Rows from block 2 of a small image classifier, named by matrix and row number. Rows with one number belong to one neuron. Each number is 200 + 20 x the weight over its row's rms, rounded and kept within 0 to 999. All counts start at 0. After the name is the row's rms in percent of the matrix's.
After each neuron's rows are labels from the 100 images, of 14848, where the neuron reaches its highest value: "responds to" is what is common among them; "peak on" is the class under the peak. Only what is clearly more common there than usual is listed. The data: rendered made-up planets. In brackets: how many of the 100, against the usual share in percent.
# fc1: MLP up (model.blocks.2.mlp.fc1.weight, 192x48), inputs 0-47
# fc2: MLP down (model.blocks.2.mlp.fc2.weight, 48x192, transposed), outputs 0-47

fc1.190,105,210,190,194,216,222,200,199,228,218,204,189,197,195,161,175,167,221,203,201,231,196,187,247,179,178,197,221,230,160,205,195,170,192,184,192,170,219,227,230,216,216,184,178,198,195,182,211,194
fc2.190,104,188,181,224,201,228,214,186,209,214,172,160,181,203,221,187,201,221,204,230,231,205,199,194,169,208,246,211,179,217,182,173,221,227,200,182,190,211,197,194,229,238,184,225,213,173,195,203,188
responds to: rings (63 vs 33.7)
peak on: ring (45 vs 2.7)

fc1.31,120,214,214,235,229,219,186,205,223,208,243,206,183,187,214,195,196,194,199,191,185,169,204,199,226,211,224,201,216,188,265,191,196,197,203,203,178,165,205,227,221,192,175,172,208,197,187,185,228
fc2.31,109,237,173,223,173,167,202,216,192,185,205,158,208,192,200,240,206,201,190,206,224,198,202,221,213,216,217,200,187,183,206,184,219,206,184,170,217,204,203,179,231,211,185,217,183,239,196,167,165
responds to: crescent (76 vs 24.5)
peak on: planet (52 vs 22.7)

fc1.114,093,214,205,192,167,224,244,188,202,182,233,176,213,224,196,209,244,200,174,223,231,175,182,183,223,191,193,228,203,222,209,207,214,211,182,199,206,201,204,188,178,193,202,182,241,195,240,201,188
fc2.114,095,159,187,178,201,211,209,240,222,185,218,187,208,214,178,195,215,183,175,211,194,154,216,227,210,193,203,165,223,183,219,176,191,193,197,200,195,215,183,205,229,179,165,161,208,191,198,201,174
responds to: crescent (73 vs 24.5)
peak on: planet (54 vs 22.7)

fc1.25,118,210,204,187,250,223,184,204,206,156,188,178,202,185,193,214,228,208,207,207,183,121,194,192,189,191,183,199,213,180,191,169,222,202,185,194,206,223,181,215,204,195,178,204,198,191,214,198,212
fc2.25,144,180,196,244,183,239,227,230,195,183,221,202,223,191,187,220,209,206,208,195,210,148,223,192,205,212,240,205,192,215,240,180,188,206,186,188,211,188,180,201,239,190,184,190,219,209,187,203,205
responds to: ocean world (98 vs 14.4); rings (96 vs 33.7); crescent (65 vs 24.5)
peak on: ring (89 vs 2.7)

fc1.160,088,176,222,168,194,193,217,221,237,164,200,231,204,200,199,217,226,197,222,216,201,190,174,179,183,175,198,193,226,200,196,177,202,224,211,212,203,206,185,223,206,194,148,230,199,188,210,220,239
fc2.160,100,142,204,227,165,214,180,204,195,193,188,178,181,189,183,194,167,208,207,221,204,189,223,226,215,230,185,207,203,188,228,186,224,189,192,223,217,183,217,193,226,189,197,232,175,223,210,212,172
responds to: rings (95 vs 33.7); desert world (42 vs 13.8)
peak on: ring (78 vs 2.7)

fc1.79,080,196,174,202,203,206,177,224,210,212,191,175,178,207,166,184,225,205,180,226,242,152,181,214,219,194,205,205,180,214,209,166,196,198,181,201,198,176,188,188,213,160,191,171,192,198,238,211,185
fc2.79,093,200,173,220,209,222,203,213,165,187,191,226,206,170,179,221,195,218,211,199,170,150,231,214,187,199,229,186,199,216,213,199,186,195,222,180,192,213,176,189,191,205,188,222,237,211,242,181,183
responds to: half lit (88 vs 24.8); cracked ice world (37 vs 14.1)
peak on: planet (77 vs 22.7)

fc1.179,089,202,208,208,179,178,213,236,197,194,187,245,218,196,165,201,261,178,216,208,223,174,196,188,203,193,222,211,228,201,168,197,205,217,181,221,178,217,194,216,220,224,200,206,199,205,204,185,232
fc2.179,101,206,227,228,170,230,186,195,193,182,175,192,202,206,151,207,204,218,203,224,213,205,214,218,217,211,216,190,225,220,218,201,254,193,196,206,209,184,159,193,220,181,203,175,176,207,191,229,214
responds to: rings (76 vs 33.7)
peak on: ring (66 vs 2.7)

fc1.70,114,246,207,194,220,234,217,208,207,238,173,173,204,201,180,210,218,183,221,189,199,217,196,253,224,176,166,226,184,205,178,215,215,214,192,212,195,213,189,232,192,188,215,216,207,200,178,212,195
fc2.70,097,216,175,201,190,177,194,210,193,160,186,183,247,177,203,220,215,187,240,185,216,252,215,176,225,202,201,194,193,176,173,177,200,202,205,162,219,204,221,197,202,209,193,187,191,216,174,200,189
responds to: crescent (75 vs 24.5); cracked ice world (35 vs 14.1)
peak on: planet (57 vs 22.7)

fc1.132,117,248,183,206,241,228,199,195,214,176,196,190,202,187,199,229,231,232,190,222,191,186,174,217,189,176,184,198,204,186,207,173,211,204,178,178,191,229,184,195,195,186,198,216,227,212,228,244,211
fc2.132,088,190,168,249,200,200,199,236,201,182,202,211,219,225,179,202,193,207,196,216,177,175,221,220,177,195,179,240,204,193,232,208,219,198,183,199,201,225,176,189,226,240,164,208,199,187,181,187,203
responds to: moons: two (51 vs 25); ocean world (41 vs 14.4)
peak on: moon (58 vs 0.5)

fc1.166,101,169,168,209,207,196,202,193,215,182,224,202,198,213,210,231,210,221,203,197,217,232,190,234,196,187,163,188,197,197,222,173,200,198,217,220,193,206,229,207,236,187,184,234,246,211,213,231,224
fc2.166,129,206,159,228,205,208,219,207,183,205,191,226,203,198,200,208,193,206,219,231,217,202,218,216,192,248,213,176,199,182,228,177,226,232,156,187,230,210,193,205,168,209,185,196,175,215,205,231,194
responds to: lava world (88 vs 14.7)
peak on: planet (46 vs 22.7)

fc1.181,085,196,183,175,214,200,233,176,215,186,187,185,169,184,227,200,225,202,177,185,230,191,193,189,179,174,165,216,208,204,171,180,205,200,235,200,224,223,171,248,209,195,193,221,227,197,196,182,188
fc2.181,085,246,185,219,184,182,197,196,183,226,211,186,188,204,193,195,170,173,183,216,219,202,212,207,213,199,202,186,206,184,227,171,202,227,157,222,243,202,178,193,223,181,191,225,191,198,166,197,167
responds to: moons: two (52 vs 25); ocean world (33 vs 14.4)
peak on: moon (27 vs 0.5)

fc1.26,122,200,206,190,179,199,169,188,202,218,159,174,184,203,196,223,204,199,185,200,206,128,213,208,222,157,195,211,215,212,210,204,236,207,193,192,167,203,208,198,166,179,201,214,182,181,214,195,211
fc2.26,146,205,203,193,199,223,200,204,208,235,175,242,194,189,196,226,192,229,200,163,214,128,198,187,198,192,192,200,200,182,227,225,200,195,210,199,188,188,196,191,171,193,205,213,189,237,228,178,208
responds to: ocean world (55 vs 14.4); half lit (53 vs 24.8); cracked ice world (37 vs 14.1)
peak on: planet (98 vs 22.7)

fc1.22,100,222,176,215,211,242,222,194,161,218,175,177,207,185,184,175,193,249,176,193,204,218,188,224,193,196,205,174,224,213,166,193,188,225,180,203,179,210,197,230,199,196,190,224,203,203,184,190,172
fc2.22,103,170,198,204,190,185,213,165,194,206,216,188,171,241,182,186,217,218,186,208,205,188,212,203,179,236,216,214,195,172,198,170,209,246,177,200,207,239,212,238,198,198,228,218,204,179,210,212,190
responds to: ocean world (33 vs 14.4)
peak on: moon (69 vs 0.5)